Rows from block 5 of the fusion encoder of a small model that answers yes/no questions on an image's attributes, named by matrix and row number. Rows with one number belong to one neuron. Each number is 128 + 32 x the weight over its row's rms, rounded and kept within 0 to 255. All counts start at 0. Numbers have three digits each.
Before each neuron's rows are labels from the 100 texts, of 14848, where the neuron reaches its highest value: "tokens" is the input token at the peak. Only what is clearly more common there than usual is listed. The data: seven-segment displays showing three digits. In brackets: how many of the 100.
# fc1: MLP up (fusion_encoder.blocks.5.mlp.fc1.weight, 384x192), inputs 0-191
# fc2: MLP down (fusion_encoder.blocks.5.mlp.fc2.weight, 192x384, transposed), outputs 0-191

tokens: "the digit 6" (99)
fc1.147:153065129137149104090067195118147111153154147128156107116084118173125155156176149140122125100152124130104128199130129122136101094106150183135152179096148154117122132133166062090147171118113122100083155127109107127129187140084124130129059116149194132166105094096156105134119091109147131156071097155123114182120135166151101072076155165153170127133166192198094148142112174123093125132105026219100117102099070173128056147138147134156129101166068179093127179153143111068095153135163155165153153115114091124095090119129171107106138128113107074124099163104120105156156130165139156114
fc2.147:115154143128091100122158095085097151187108111167091146108142155113111123120093147115089120144175161106149169122111126088146133152131170062130097131131082155148125107131085153131114106177136134112200159140128141133127035138145156166139195129080111103128144166128079145129142114157140153130149160084080154059118064106076152189156148096061128111117103121060127145122110077154194126151144163115161203174121153093143198122143108133094111142116171098158145102112130112202182122115055088143085143103132162120159168169147161098159084144181206141152177100148151109113150146071115127112

tokens: "the digit 5" (71); "the digit 3" (17)
fc1.328:133118148127073120110107136148111106141174158149079115123165174103099160128159098116150096123131125109069187118127086202141113122138108087139113097152125099152100083126085167118108135069106154080126113048113171065152069131174127104118070097140169110132110213143110115089081179155152077097099095104094175141119130108150149109169103147167143157102108153059125151083194156146157074166140146078163127124178129103128150147129130115155130113119121120129132124140152140140152157047126147069137113179114114122099132124138093140040134130126069069141162144145087123041139119051081124106
fc2.328:182144177136060106111139170147145079140134121121107061139123091070096133114067098113115091151163097094140098134121190116138116185105127199095139184073124124114098153063111107182119143159065085120103172150128146079092108123074115067107128145119116144164105128135130156177115140126104131157146173107091130143143207151159116143114127075085174096113105177175129086091079117132106134088117127102132122089145138100136147082112117083148139106157118077173186113104054131111101128067122130101157162094138145074159114127177168106074110078117112103165066114086091162138156157081172108131

tokens: "glare" (100)
fc1.22:165142160079109117122093089105104085146178088083137158164169080116116152168166110144116121191135117153134143107133085145233154175113171110116131154055139154142142041166143149125123112127054128114091140181118114101116146098126150134085124145135170118092128177127130111123098132089115155133142203108159148130114049082122126132160128157152167153113138149065117155145120063038086146134129154199166104136169179144107127179154087150070132149153119183116110096170192156146145175068135143128119156138104128126146112120176074127149139077109149139124138088066151118159095143123131117138
fc2.22:131163086146182173104167129145122162121088120187105120120132150128100119119114143087171136086103135072065139099104210164098134086142103138104084152157163075136110159064134131152108127148150199157150153068094150146115106120123099154173049104156105141159166161141124175168129172158138101105078079139125159109109173133094169139120136126125137128147155129133132132160156145171097135125160136053067160140118084115149145121145159128138171113099094091102125087099219160115078145190130067133130123076081090138169167136108131131096138140124166120062135132072127061108173067176120174118

tokens: "glare" (99)
fc1.277:121160069166139107159086093115120129206172159152140142099101110116161122105112091153096133148114118149087086210165155107104156091129124160103176130085149106122185072099104122136071148110173194174111145119113132107049117152127096159102137125142113129116151107141170124115118184150095135064205105187116125066130129131083157094189066088151082095185065141108087102116093060147128144150147154131114042103106119101113096133097094103131129136148094171146142115111141163171089148162164145170114138157150098108079119071146159166093138110163122100132155112057138114149124123116133142078
fc2.277:154062188180094159116155142156113185094177116178177115048124142122093126153099137081125090119123124117106193137125074082161136115077140079125127154121175137184138170163150119153171138184166079045125184098118136126118112106114087161195139120161111134142130149104103150162195088096139060113119072113101179192133119124111114115107138089139087173090166106143128170166114140125160137118178095080099127114151064119155166128161120105145152101115181120148110100157139144128133106144103094136122103133128100189112114166133126099114143123165157178088138170149183162121099127215166162133

tokens: "the digit 1" (99)
fc1.133:119116115110159102120114135108121142130131076096191116108155191141112120181141128159116106111107100074132095186161174112155119115116111167133085088071096129152125092119112102049119122141115163154131128178167098160158090146130156134142087170168075100174107129097202190105137131079166105095106090092168082121136174157111158120148125123081113169161129123129134105119119091163145091113182101145139105106097217138165090137118104079108075171093126188101100130172135116123134133103082175054111158137119157082115104144134101125136183192069123109170151172133136099143106065076129041135
fc2.133:108126097171162173103147145115164114159110127194138189166157077143124154083138083056145135136169162206167100042119112087130168117094116133161138135160141173124135138140155136110121121113144113129086164100079155119069145131126114141099193035090118133089126118184126127112121109171074190175193208169172136116126072074182128108097132144116123100129159171088071102158123180093095107101153126115132142141165138104127167118122174146091146077187133074132142154139111153138141092155165096164122143091142109167128123088158120156097141132165114146098120140119109172089156189117143172112

tokens: "the digit 9" (94)
fc1.173:128179113189102141130105111176175172114140118090141124134149231102150096122172127167139124075111118169125154114111130202093131142132150152083117162168157145093136107058165131130095112192154104132151112104131181138092136102134137071119082098102128160104086204117137160084046101141129111159113185164117113120136112148107110112167139137091123110112166190089130144144163171139179087046135128113081160115126126130103152117170134144098136179107185153087107132170171151140080198107090147111147101141142128138120117087135155202073101109138098092148203148099134123101107132170127185134
fc2.173:147060152132127142144104185107150122107160127138143123141129071166097168168082125074163122129122129128132108095137135087130110108169121145179101095103082156172138143164148110141126105133141110115059123132119074099158155208148100208104190120153096086138136126141153144135218146204144144139120133087131182146120168123194132117096103138125110070140087101143157142088130092123094147154127141178172074163186119066172073124104105110186114093140160165153175125156100126156125076096120136139148142085130163143146167199133125123160187159162152101102094188164141152148159137168058090158

tokens: "the digit 9" (78); "the digit 7" (22)
fc1.52:152111151090096097119107183185117085121135172135138158150138146094115185051097115147123111104098138142158139153124081111084126214154154120138194150148088074135080113097124180111137127150098114150123120150142109163135132140115176156123096116208118113088092116067090149097048132228164148103161131127086192110121122101053140179131159089140070126117055097110071115135132095168162166111100167107110101119107177150122133092101128100142106110095149133065156125124145189155127136140174132122108105120149121125137181138166192148123155161136116130080116164153092108127123099082087102179
fc2.52:119145088140116141098154103105123154075146162115116169137109127132145096181150085124149170157140146099085140129131187141166103094139127124169124189123185171134194115147136117138093099121115111108168200125144143122143094135145048102164158090113155177149122152207187120164160154071126100152087174084143045173122129164158070159092137205140175119126151146147195114149109187122110087134129102146155134185156106134117084131212143136155103132101165122153152147154119105113165140111092106094163203135153144103109090096084147091106132152115167094172145126108118180098185163106128159081

tokens: "the digit 6" (92)
fc1.134:138167093115168194074104120105132127070139124109115150195126087125105150100127127188132102093145154147100114102095092145100116146121149090152069085132067170117137175130050114119110117110076108152100141149143101141129184168154088140090109110165105109134155126066150092146103066107060091189095135145095110106119117095101130129106094112122097111207079130136065112146123145094083112115119148107085098125104134145102069087134069114192097092075176102105149064163134153105146216095181120073138113155102138094171124141109147135104158109145132123118178084117142163152119146176111195121
fc2.134:122132141130074105203152159121149112131127160114103144052133152154104129113087108110133179136149113085139145100147158158199093108076078168104148157130162136061101056086165162122096114170186126165206105161140134112129138077111177096139131091060117189152157146124117106067146125167150171157085109114102108119112176168121140106093155118098118105094100139116163108073125127151162205141148094177107112102177176130133107136164157082108175139146173182129128223105154148165131107126150132182126158104144092123111122132155161106137128177141124092173121182133118146125088124090082071103

tokens: "the digit 6" (81)
fc1.2:156132092082099121095134165121129108085106148087192148162144145124081095167121103125137114103187160170065183088146088061040093147110196103141105140113120152080136104108183155105168092148148132085144076127114091131127172104087150095159082105157145134133118073154106088090137083102106164116109154144171084154154111129057095122105114074111122070103143071164095173113145119151152083112131134173096116119128128087159090142135111121165155112086109103115129151146114093117087126148135105053138132102133103085163156095180111086071154078091145106167140174071210095126123115143109105161
fc2.2:119118125154099127149125106084089159161114134115069109108101131137103148096188146143131136176138141112127082096152125161122169134143118164114127136086141070111084162183092110202090120113071163125137147180122131145090133117144077147120125125059173105130111138091160177175140135174143095097196116148111111124075129130163136159113135197107169153078030178107116120114124139105167184105123140095129177182105161178183121136169075081095175107167140122091127101134136159101160134119115154191120129119143170141159086140092181175185130180148151105135088090199074165103148100105177159127

tokens: "the digit 3" (100)
fc1.288:155146098143094166116103131187154101194161091116140082080108170122116144079105180164111078121143121204137113061072122136129067105152076100114089105094127176123084094145130073165146108133094113137162160168120093188134092104144130121065158152156076171130149144117068140152164151175139088122133183099124094155117099167128132077142136122153063097127158125092156123119102106094076142049150112169110151135139125130185185122106125086101119119123144094149137092163189078173169176124129107157136075113131113173158116133150113198104143078074173099132159134117125158123119152134187089126
fc2.288:067156128114151122207146142121142099094103139072142176147170048120124109170166132115142113179096153074126147173141136142170230171163175111134165159159149129139145169122163146105076156150217159124098111091135125105135196155099089112141152166137163121102089067095163094152160172120157131113097092144128104127157168107147099155074108093136098121148156130150101143174071143126140112149120142115136113084205137124115057190105118165142180202106118127121093132138096151134108141166090119125076165066125121098108137160104128100131133130133057135113150100144089075170126142164103159142

tokens: "the digit 1" (100)
fc1.123:173085136103123120182065100089140122079180143138129074119071168137119141082117146131081134058098136154098133155104156154093123122118081134064147104123125093105115055069105124110087151115108065150105152204139082129159109159143108098071135108136103126104106110053079153186152111141116139082168082189145123185111139124110085083139110126105167137138197106092081125115135163131107109100144128184082129137124149123151170179149080087132117144137118146094128119115137116112117124147118094159101118137100140120144096092174154188066128103095092160042183109161095135126164123053101144094
fc2.123:125095100141140127068147136088106117156129158143121176112170061108142107101149140123118105218127088147142184101126073051082112132092193096152081120103126146058118138111149157124104162177110131150125110055130167122077216132123119133174116143153113127153089148110183076067133168173153106197108126074106150135170099086122176156159121120156127068143093153113148129183102078138077093157134132098192124092235094103050086155113117186151117113119096116091117158171086115133151117136107129121151122130163122113094120130121126095121132143167126104168149105130124108135123141156105145136

tokens: "the digit 1" (93)
fc1.352:100135106132167144113209139105107155111194141146133160104093126164115125090138132110173068144138087174155171149147119084192109072075095142112136102117097154163145132061121146104151133139155206136146092072113064123132144121081130210125078131157108102146153152135138128137112151090135157139147086155096142127121133161138121081110121130183155122132123139088125064084138123139165139088168027071103210151146125115124111159121173055118083152163159143101152098154138131126114119120135145100081154126147076100167118062163173144147118118111071156042161105063108113149162121139132105119
fc2.352:130110126165118136096107138147162118126137190087163121122161079047159143185067132136113110137096163136120087160140115143074106164158130104136086114113112167101127098190135068131116142153130058088092139104128206164068100120129102148093157079092155142117129121092131101132115095142143114112098083168129124074152092115144161111134163135037162098125189125159139168130178139094107131140137153165129096149109080095062142117092103167128135127115162173106117149104136075144171145175122085087143106163057100106068143179095084122077109103163129092219106117177161100129100162124138154072

tokens: "the digit 9" (100)
fc1.83:136121095153125069140123104112107144164127119116105148109127089108161109068121150120121099175147090165130155170130140074133154115116181140131155098162091137125137107135138136141120102184118172187132132120040084124100132087140086206112084142063102083179092127109169108160145103150154165103119106121132095175057170200161118078110130040132173120142115147200108058118090137106157177143132093195099114101147145197117096148104116100111153140172093198112101058185095116101167149157156147141168134112146098138170119080112150111119094172139105105099170103120185157115126114144118138133
fc2.83:127121118085144160132111111096168165121176144183192117121133119166122121182146133163162106102091158162192130133152108155099093132149075127164096170079130116124133178114124076121150161101123120059158110164140163135132109152140173107183140074182135131121177113124086181073126071095126125096146199188127140118187093110115136134185127145131100087107161108084060176193136100146118104103135169116110149146149093047135181168171134139152102083164158066134105147108190104147150200108084099141143131187111118101111148167168125132147179083121163154164103097152092140124141107142168106102

tokens: "the digit 3" (94)
fc1.172:161148162116083096125100169082123112100211103091126127107138145138163095096083096097088110144191104186116127112138130130122137154083187157107197074105121182075103111107146113074175150085117142163167151105172164075105172136147138110167140068146138107065172134129195120093137081107132124133090120093077142105043124152157179053123137086144174097129166096100099161085094131125149094103034101103085143076114129117121092159068149126133126177110160138093145087116097131103136137197189135140116124081125116156135140091117109152122090123122103164101123170141156147118116114115148123114
fc2.172:118099105139155169116098101170100139149050158114086136095171141123071178134138130134136085103044149132155131162160160160114145101103104062132109131141131108168151141118120086189055127092127125127142127138116103145187105112130109123045081145161156110151072081160134120106112179065110194077131105169178124172140092163191122157172125141126091164113106135127180163109164154100158177132115143172168127133035113136126108116155095132158115092214094117163117152130116125068118121112146088126167089161179143174175091103108138138144168119095145137097125082076112068151149115134115108143

tokens: "the digit 9" (64); "the digit 3" (28)
fc1.78:192144181097137131065115174172087117151139163094093123119102097138123150159070090116196153150161106131089152162157134147109050096123106132165095147158077186110163060111117133078127180146143157133172140152147119111156120101139169108146120126140097153127078061151181107150100102126147136089089148149127142118076161155158196147112163114166068132128080068116095049170105171175140107155105070111165081155104155166081088080163125147118133110131158158166101084151090153130077115130129132101086129106053143082102125130126168169161124103074100145107122117103167152154120155135099149150
fc2.78:156142095084063098152120160065122109138157157153111141112154105100128154076155110095079094140163202098153115154119094119144148177087083118143149065105143134128113074148082127089114133114149055120122078142105176142134118137132179125143122161193129142124110114056181119075160167119093138183123141137144104169170084133136177191151122156127179073170143141137163172119121118140140181182068189128114134062171088074110117136131107135105136104142196118114133137146151134153122154196159081138139156138121071090104051145203155115149201121121132108120153102129135112143098165124161119151

tokens: "the digit 5" (97)
fc1.5:130135114152170080097145110173111118177136117144159115141172133164173049104073097098157089094161112163146113101116163156109126124102078128095139107116139106149131160091096129177187119176129087035142133167164109067141158128146136079145218139123112162155133131082106102110144137129152178118144112085119134114139085149170140185129069123120101086119103052153154134148124080105154121096121101099149075177093132133149079108132206058158121147071132112147130100079137153135139145081101154148095172131141141125195135072104138095154100088108173178106111134129077165144131154197157091102
fc2.5:159158145143112132181161143175138135092105131134072117111158067126098171129102107137115151207126141154138119136101169110217104154148136148133099132131094184134133114166169143161091122110123173097120135086097128155138096154128120100116145152049137140132111170137106155117080133105144141133095109128219176142126195137122114133142172122144123153099087136172124129098174176121063045125129136163156168100126130051177083138108050141127110133137083144170146135157058123154109130085148207096131118133069140114129138121117156130093172150100076125130089181184146172104106148093208177145

tokens: "glare" (100)
fc1.282:147042081081111089134116133172125216093081174123077175164178155150129116178190096110042106104154104171176153157142163099063127122114082110143080076141164162122159189059137089154109055089095119130165144097189132112164146134109146133120124174116128130139098068118098154106080134135106120157158118137134147109108189132161148074145142127102139129143092163125125167094142146119140111122118137173171143103116093136171098177139143150138074190123147051071152131142108116094144182137162138094151120130140101124100098156066113152102143119099130177110103113126131168122151080119143098121
fc2.282:119161168159213125128098147087166081126111104124159090083092164130136100104118136151187132124138146115090107085111120172177171090129111082121117177157141113113091073150097167176145165145188088140128093107099119083123092126161157147168104130110086135141201119084121130095164116189162166116145123075174149159120063122062103165135134139136152123107150086147118133188120167135128105189160086145067095166149157153051144100119094123149145103139102116205055119108197148122126117135089156122110143078114166173101097064114129124090109149182117089132129106200101123119126162103126151129

tokens: "glare" (100)
fc1.233:170122161162058126103168116154054104145146127119063152142072205107131108159110163117173124105114144143094123111101175085133088135178086093125144107133093084114168103153143133123096183145104112125063133125095121099105112136186162188131149120145041211122166102108196092133150150121165109169150121126136119165201077083133139128060133183136123146097166103149103108106129116122091090165167140126072099127114116163181103124114092120167052107159088097084152151138171146133135089103088109126105116127058154117147151117146124197127098145136156090166130125090132130187126133142087118157
fc2.233:117115100099171160127118096113186155141129122131171148114201117144113158111086083134115147127140040135196102108115077147088133082077153194085108161145166168125078110102168144098135145149139075178184150159143187142130099169131080074091136112122215072143117130148082102159126107115107169143072127125116133121067159158112124128145136093138117097143106110083146138146083166134177123090098108132207123150181171097077162116121140128145162179098166188175124125111058095172106193069148101126134135132125138155114094168103175082130114182119100124134132135162124125097151134143169155126

tokens: "the digit 6" (96)
fc1.208:142093089175114079141114131137125117144146127153120147117115094094173150148095149118140112088128133080094136147128113095076123141100099113145147110146100123092148122052135137163167127093172131153108070142118163168165130091116116114149141128190092134104135153147154151105079103119072125121059096118151104122123120071120120135154135123039131099151152162128006154071162142116096060150090094120129135116130144152146074114111152091138133102075146124080136084144067136101169159111169103146165123124147179101145065077144064049091066119096103136071076087127171143191118105158118140066
fc2.208:119103158128141116117108185109111102122145124075132103075108115154113113108142079072085087158160124156146149094075157094130104110097099085130113072103110123130166156168090088100090100191116076117124157112141121064062115138124154191085121105144151116117137150071126056119120098124169129179162117120117134158116102184144123088069116139168123169131112110125235129145099181159143158114164118162097123136110158143100104127114139138132172131164141099208107174111152095129129177144115197127063164166097105143131184158188120182180137108122112127157117149134102053128116199069094113127

tokens: "the digit 4" (68); "decimal point" (32)
fc1.316:137130084102160145085084125106171129103134131099095106126089150108141127113159164179163126093098129114113063132119092130125132123151107112078146049119085165090143087144100095155095093129161139164153165187103172196141077112126173103113166107088119156123097150119179133118118160138143133103157103116083099131110057133122112105086106174127142134125083062079132151121159090100096181151137083130108174094130168153199169099192161186148176081125120129122108093188098135141113141135166072088086142117143118141112095095135059139098153174133134199105175174144161124163062131054145086127
fc2.316:109153150108154131225118130168105104121065095169142153129178088159160108065126145123110095116142082181122170150143094114177138119085110113160093199147167120171153129116205161107146142175101143108086149101137067066102156128164129145138178179106155080129096107099089119118160079069107108134112148123141112087093180128162120104129115106090120137121184163201137130105038185127088112107170165123101097068132107151085062138153110114118112181129112095142115148111164117132131074123127178125137042107113108099158178117120183141145140093139130109103096083145144155134157141167112129107

tokens: "glare" (100)
fc1.202:151138152115128152125131142218189027110106107135143127118079147079082172071161119167134141127146133119061140127159164143074125138116107099146147132070125142159113082146124110034132152124144092112124187162117154144202159148133131104134092176111102129125119113144094103093160086133146138102100103119108103169130117145158155127123084098155127114097146149108176117116107166082146120208140151124146148168120124136138144133109133126146206147173165120093132114120164122171150206079102135102097150068178192102230114178140065099127146129147143140086153139127133130148058065105142128120
fc2.202:071123142100124117105133118060093150160174167125137102176160118148179097169076169083141122138142139091173177081094123094185114117168153110125121136159186100109107134098136121213113110152137115136129091120140100084097152105152086116140125067125162133135113146133140113175128131154085148174148156079144143090102163094078139117102156166067125186172112115151066158098182094128109186099113108126077104084145188125101143149155122145123085128078115084132097125094068139127126110152146161155151107165047095113033128133101189195143150097137090103165077129145110130143186136132097084145

tokens: "the digit 9" (46); "the digit 8" (29); "the digit 7" (17)
fc1.42:215096096080120093126094173101097134089175159111112117199142137097120137092084068109157170165198151162136126104061125115133105095114152167123138104095110182104123068099092086113179127129111108134059078127139107130148101120098162099164106096135143142121190105173140135085107121165147121127094040105076132129072132085109175114092156129119128150128159116147127120083167147128110148135186180153198118127092129122126127111159068122112111106143146133109106120177135109117101167116116186167104166084184131164064101080096121138070108154113080147144074153162149153056112122149128165117
fc2.42:145110145088113126139151049101144088105093113138111120140174121143137070070128146095127069107095119130118140123144152135069193138141126141156121194142136148117037160099190164195121141131141151175135147177109100095114184130180122101055088152089128140162099118104166092173161139087109105141200135169126084072186095125096079127123085116123123120174075200109157163127129073110186098149074109105154120138133104151111120113065162140148157174089137131180161086107117161133099104126165106106134118161096154068140131138135113165152146121132135125099140074145104074166126180175131146161

tokens: "the digit 4" (100)
fc1.62:104109134116145119135103114126120130104135102133140120101175191176128117171140181099142139216152124095105101139105123113166093112100167211126057147209118193086135082090156101137123064155099148120169103115116156110127079152128141136145102105145106090117140158180129146180121105106059137102095126135173082095130161095128133085202079121180118113101137188143167178092121124151104133107127118162129137163130122124085119200105104124157154186112147135128093130184154140113159145147136116153129125080150088084168111090136068163048144132114120055140201157111172193125158117137173122141
fc2.62:139112121201142157151117127110133099138131134147105119134061075113120105071122144127120096045120141150180131107124107165097168137110108050111149101065141060133119142150135090112095147127171120080099144145134104142139203124125165101101204101120109167147105121112158139035096126171172125121141117134085138183108117162127128169088141119087180133113142053122114065137158166149135067147160140096114091108148142093196130082132172118108119101202091112120162136106106120136136134087098121092102120150117188188081114183176162071160122088157157164122120129156118068164109177136087108136

tokens: "glare" (100)
fc1.24:123105190098177188136115130147124129136130139121114100136108125097131072042084175113179104140140151135110098122150091120118139154196178142123110095154111141079140090141091140139072152129111139131119187133130066136099142107098135100172116107206125123112103121107118087138184164140146146100143078118080058163036131186153097142086109062114152132145120119103111153126105080055163105140085096149152127107120112141082157177111159169185147098181188127159154146028145161135174128130129119117109134125136140116130116067118118027100160096131135120139116123088168129127078097119104120163
fc2.24:124190056096092081066152145097150149133172127095160162137113110180158125187187107166068115118144112138153172160113134159106117128118087118122127147123140090119137146142104118113150072133122094156088100121071131114129139164135128124117155102141122172120162107115117185140097094139143086113102167178219211083137140062110165106127174165134139155122167111137102144138127160143063142085234156135143137117093186134117080135170155138131164131085075133114084077183139149139090135118097184144148103146114111165166095139123189221114095171128099125095131097170136131122123089172127117111

tokens: "the digit 9" (55); "the digit 4" (22)
fc1.12:139189121095105167140165077159145114165105184100145146135081166147102159167167110167135187161149101084139144110116129126196127133129116167138138123098068171158099129150090166075157149117145111198178116155142142119121178125087108116066145113114096151124120115135070087163144126146098109184106131122112105150136154146107149118147164104092106144162116138108096159107158126085087126119083098106104149149134132155061173065108064189078162075110081131152124101128124159166187130117145141061121119103109121125158127163037204130200097131121121097183102130151171157046134174128161151129
fc2.12:085096155144067198087167161147105092125157059116100134118139101113150124152048080091142144066104158115139110136114156113152108130087146140121132150136159123071138190173064133073108134113130093143113152130107154172181115078175144111221086105177121110194120083129122112133167207086182119139099169075119150117130129110072163097148156159143123136095136117127121135144157179152180128162100155107170127155159181150150129134147158096193133106145129088139147146113118138104119090099125115117116188143092122088098119129165219105088105113157170100107169177111107151190141101105105120102

tokens: "the digit 9" (76); "the digit 4" (18)
fc1.259:205182084121078065096075071112068145169139124102152163093059181142120177145104153123170123185128136165100173077126090084098117117134147164112168110053151098100161060064119098144100126125138170167145155161122073110127099122136115135148083084075075153090118130093156109137200106124067171108156134084135120133135100122130146131142139078139126184136101171111112109135106138104158161192106098104081159121121083091129177170104123104130169179133165129140098135180114121161125139200177082105146117110147108086087111128130108147102144093116116122112142084109133163069109116104119159133
fc2.259:125099112095206156187106139155117132155115091103097105197140108121119105084132151158150133118174129086128077058117194124089149161170150063122137092101166199106140115173168114120145088122151142148129160165103043150135126073107141136151105051063148117157112146148061109142118120162130105111134112157106095140115136141177146136099073133082174106102141102128137139096140106130103082098102104150116122143149201116157063181150079117051169128127116096131088100093127075107167083116195165138069091112131110165190154136145091114092118105147132107146138169129166107144147133136144069106

tokens: "glare" (100)
fc1.72:124067115086185133128118133067109096198137132097131117160130057140168100140163032179135106109151098152139096099142117097072149146126123107072126193144148140110098129137104048115065168088123138174181108125157095144127119155154138101119102128136155107100109069128163136126110048140098105133168109155106155134127113116146150129170199137142151134060159206123161089109100106168168115148113172155148146172129127134126164123087105056135095127096121104071126168091093086151157149153129160094092116139154154123070087098167122131142143137089071143120123139072082159161107091179119130073
fc2.72:144126195146089114138150161150175123079173097160127139096055177088124134126098255111104140160135165108141114141104143114157114110134155094159091075151087147132152114142099138204182081159133105131122138096072119116106138152090071188124114118134054131178156191092084129120179155150188154116119178146183089121138151140138121072093129116146105161139104077118060199096127152139125114114154131134162111120128145085129094186145136143148177118128086139127094091154117118112126163175112104154169131132129120165108100115057107146131139115135142168159122121132141134122168199069148140102

tokens: "the digit 3" (100)
fc1.46:169166208150082101180096122116162109113130047104104094075144088179108118141153127113113081082118205117175162150098101128091109103176081168098148082131064119117113145102108059185147157146089124140080160112148146123124124187084111144115191125127126127131082149099102115147075094123099201102178092149171104125141128134160140098096133143149150105181078099108119059189112109112127152088178129121119100138113097131100147169156134041114133100119141148152112180154132085148144111104200128205129131116149089144114137103163116131119151181112115143141161093058121117153111135134145094120
fc2.46:099083094080127108112170101158096146166153172166116170075152132081135125130110155136166139078100102172101042126114127149191128124119156117152078218135150107110147142103126157112097134175162091092127078103100154105168079115184177135142166150124185105100146145177152107125192126168181052114045110129099104141149128123144158155206148102116125163128158167154094177117122101122125129149121162127136122154124122132156131116109081177125140079102127147067134104181139163120084123116037152129153119112135149137137089163152181126113125083175163094087179124185163134127145106170095172123

tokens: "the digit 1" (97)
fc1.21:135136131140121087145089149118100133133129177127093111143098136065127118097176138163104104093138112173118186144125112158131180128083163117093126147066110085054141119138120066116092124098207120133192122121113153135073114182161112222086066068150136149086101123096166119097116101134140116077163166104130108137145118088123143039153137118107138100117120125135185128142123105146108136118124129151104139096123106092107146124129120067131142137109100119089157188019113160168115204115089129135128156197112128110074138073102086168125094122099125121149160120110152119194065121174146115074
fc2.21:119096111089144142185166106096121094130106096164146142177174116194103149143088179061181178141130137124151093131109130159140077127155068148126143120163122143158134122113132183123179104145077172139077142166157127114170127116119098047171164154148164101134118143134108120168135132161084164149077138101167083102089179171099132149145133097161126112156111106119124127088128164097172120155086104082166118159176089148175134181080157163167096140132165124169148086187114116104165095137123138101146085108176100140125142151122081064138162187146139115127213140123093141072180099193097191146

tokens: "the digit 3" (84)
fc1.305:205097100155180085154116107120073125155179085086104142065105130149126128118098110097133084140092052159153154135089106092137157082085168136138123141113084104161157113170135144097166141128081108116092122131073219132143101131175179091113079146110147166110148160104189185133125136117155155083098124168162087143081174098129129166152156120173084107167135148053083173098146162130143142098140081145162108165100089160165154156145131183118138123141118168116113160094117109158141116086190125135131120142145080143095104127109106050084076112081109189101115105135071145116103095115129109164
fc2.305:091085170143070140066114119113161181110082118143134156148142141160080099126124152118109138142143186118116076161150117153117136146176118113089125138135182178127122118175140109107099137136155141114172154119152052137109090117090049177147130115157121069143145105085073097175166096143106097166124147124127152102139084112131147091124111164104180176095121171133125092176134069140155140139141190115125183136096069143191164122126098114135125100136153104213179113195169121085153093118133117102143083169125124147103142105169117210138155140172191099116144143057153110128203132153104158076

tokens: "the digit 1" (100)
fc1.279:133116094167113124081160131117124111103121105125165143117159147128173087147151141142118117150125150134124202124128080188155109148129127110142112086164132052127204137125088129086104080082132143085105075114168135142090089140151141163089070070136090159114165177121194125141160117096085134106185043117129148160111173106086110129156177143180216075125113141146112128137134131153146149109146160187102114089137160106099083106120148116131158113075099173104148143213107172130159107163103110112118104146115159127091078130175108195083195121127112098157091182136105171146074114079126153159
fc2.279:103160202057121098168113128140140128138199118096099132176119152147104180107117162136106159150120095088094099143127116117115139117081171090113123166083064159148118142180155115171175138157149109161153173142062145134179116147098149101107151136146119098152098096108104109123094155162157060158112177139079070068148138108184119120118095074153059172127163156150064124094154166119116165133104089040144120113128151171156164178153110124112117096147157077076106111096127130088147199115152145137128155136129158125174103075089136097144081144150170150109189093134129091151177162142151107085

tokens: "the digit 3" (100)
fc1.119:099106136091119144161152131146152141132214179093136174090138117127124062141124098156121109195144167118096131135113167128172085162078125088108169152166118137127065072130138128115130155112067113146165151120121096096129164170148118072105164148128071140122134139083154150102143101106180079138207131131144093116124129151118160144173125183171092067114143139134106108055098117167077097099102160188115126086165134076088075104122136086100104176108080159079142108129131107184128120095136122097174112122118123127173166131104121176092154183060179185093113139104043097126158115118136118152
fc2.119:140130103132141135150129131097096122184062110156126086148065156107121169122165173144089116129115120177183101100160081097093151102168132132165124107158153109142152171121138124123130104117124154120124144107172066171111118132094069159125112095185149190127079096126144084137123153139163211119094139082154078099068163117108124186107117103093119195123121104160153125200141162097115186098145080081162136188124102218183117177118068145169137120138129129116155213129126107084106098123137111130082132160134094126128114118155143085149126055162111081101089092098176165140114141094097117091

tokens: "the digit 3" (87); "glare" (13)
fc1.55:071112117116130181104065142178173176088125090121120087131104164137131164075106137180137123131134046119153084111177084163133154132142108157091142185084115154150052113097065127099121120125087165149132151170131190087150161165130198083135147125127185141107088166078108153134122128169127084121109140137147143137106176190108166071159189096098073067120141174088090140155103140158117118130106133135154127113112100160156116152172105113128200086147131108152127164168134136133138108095141167165087108124118138134128095145076123052131164105158128128150161131126081053191117173164152143140
fc2.55:148085138124130103144160079072075091136125154124107137138120100149138139140152103090101138077163223055038118135099168096127093162140197103147120096139177087101160182163116152130114159160161074106131130066145075146104110099151097151193151143162117132130144109166208138144151172124106159121119170131106082124130098060121087154079095133160137209123119138173128149110089099064097133158117135151127146139145161120171119135121130150111063159092103134094110151089111127114153118110109108118150133064114107144143168135183152196182104147090163132075100134092148171063131140103104150105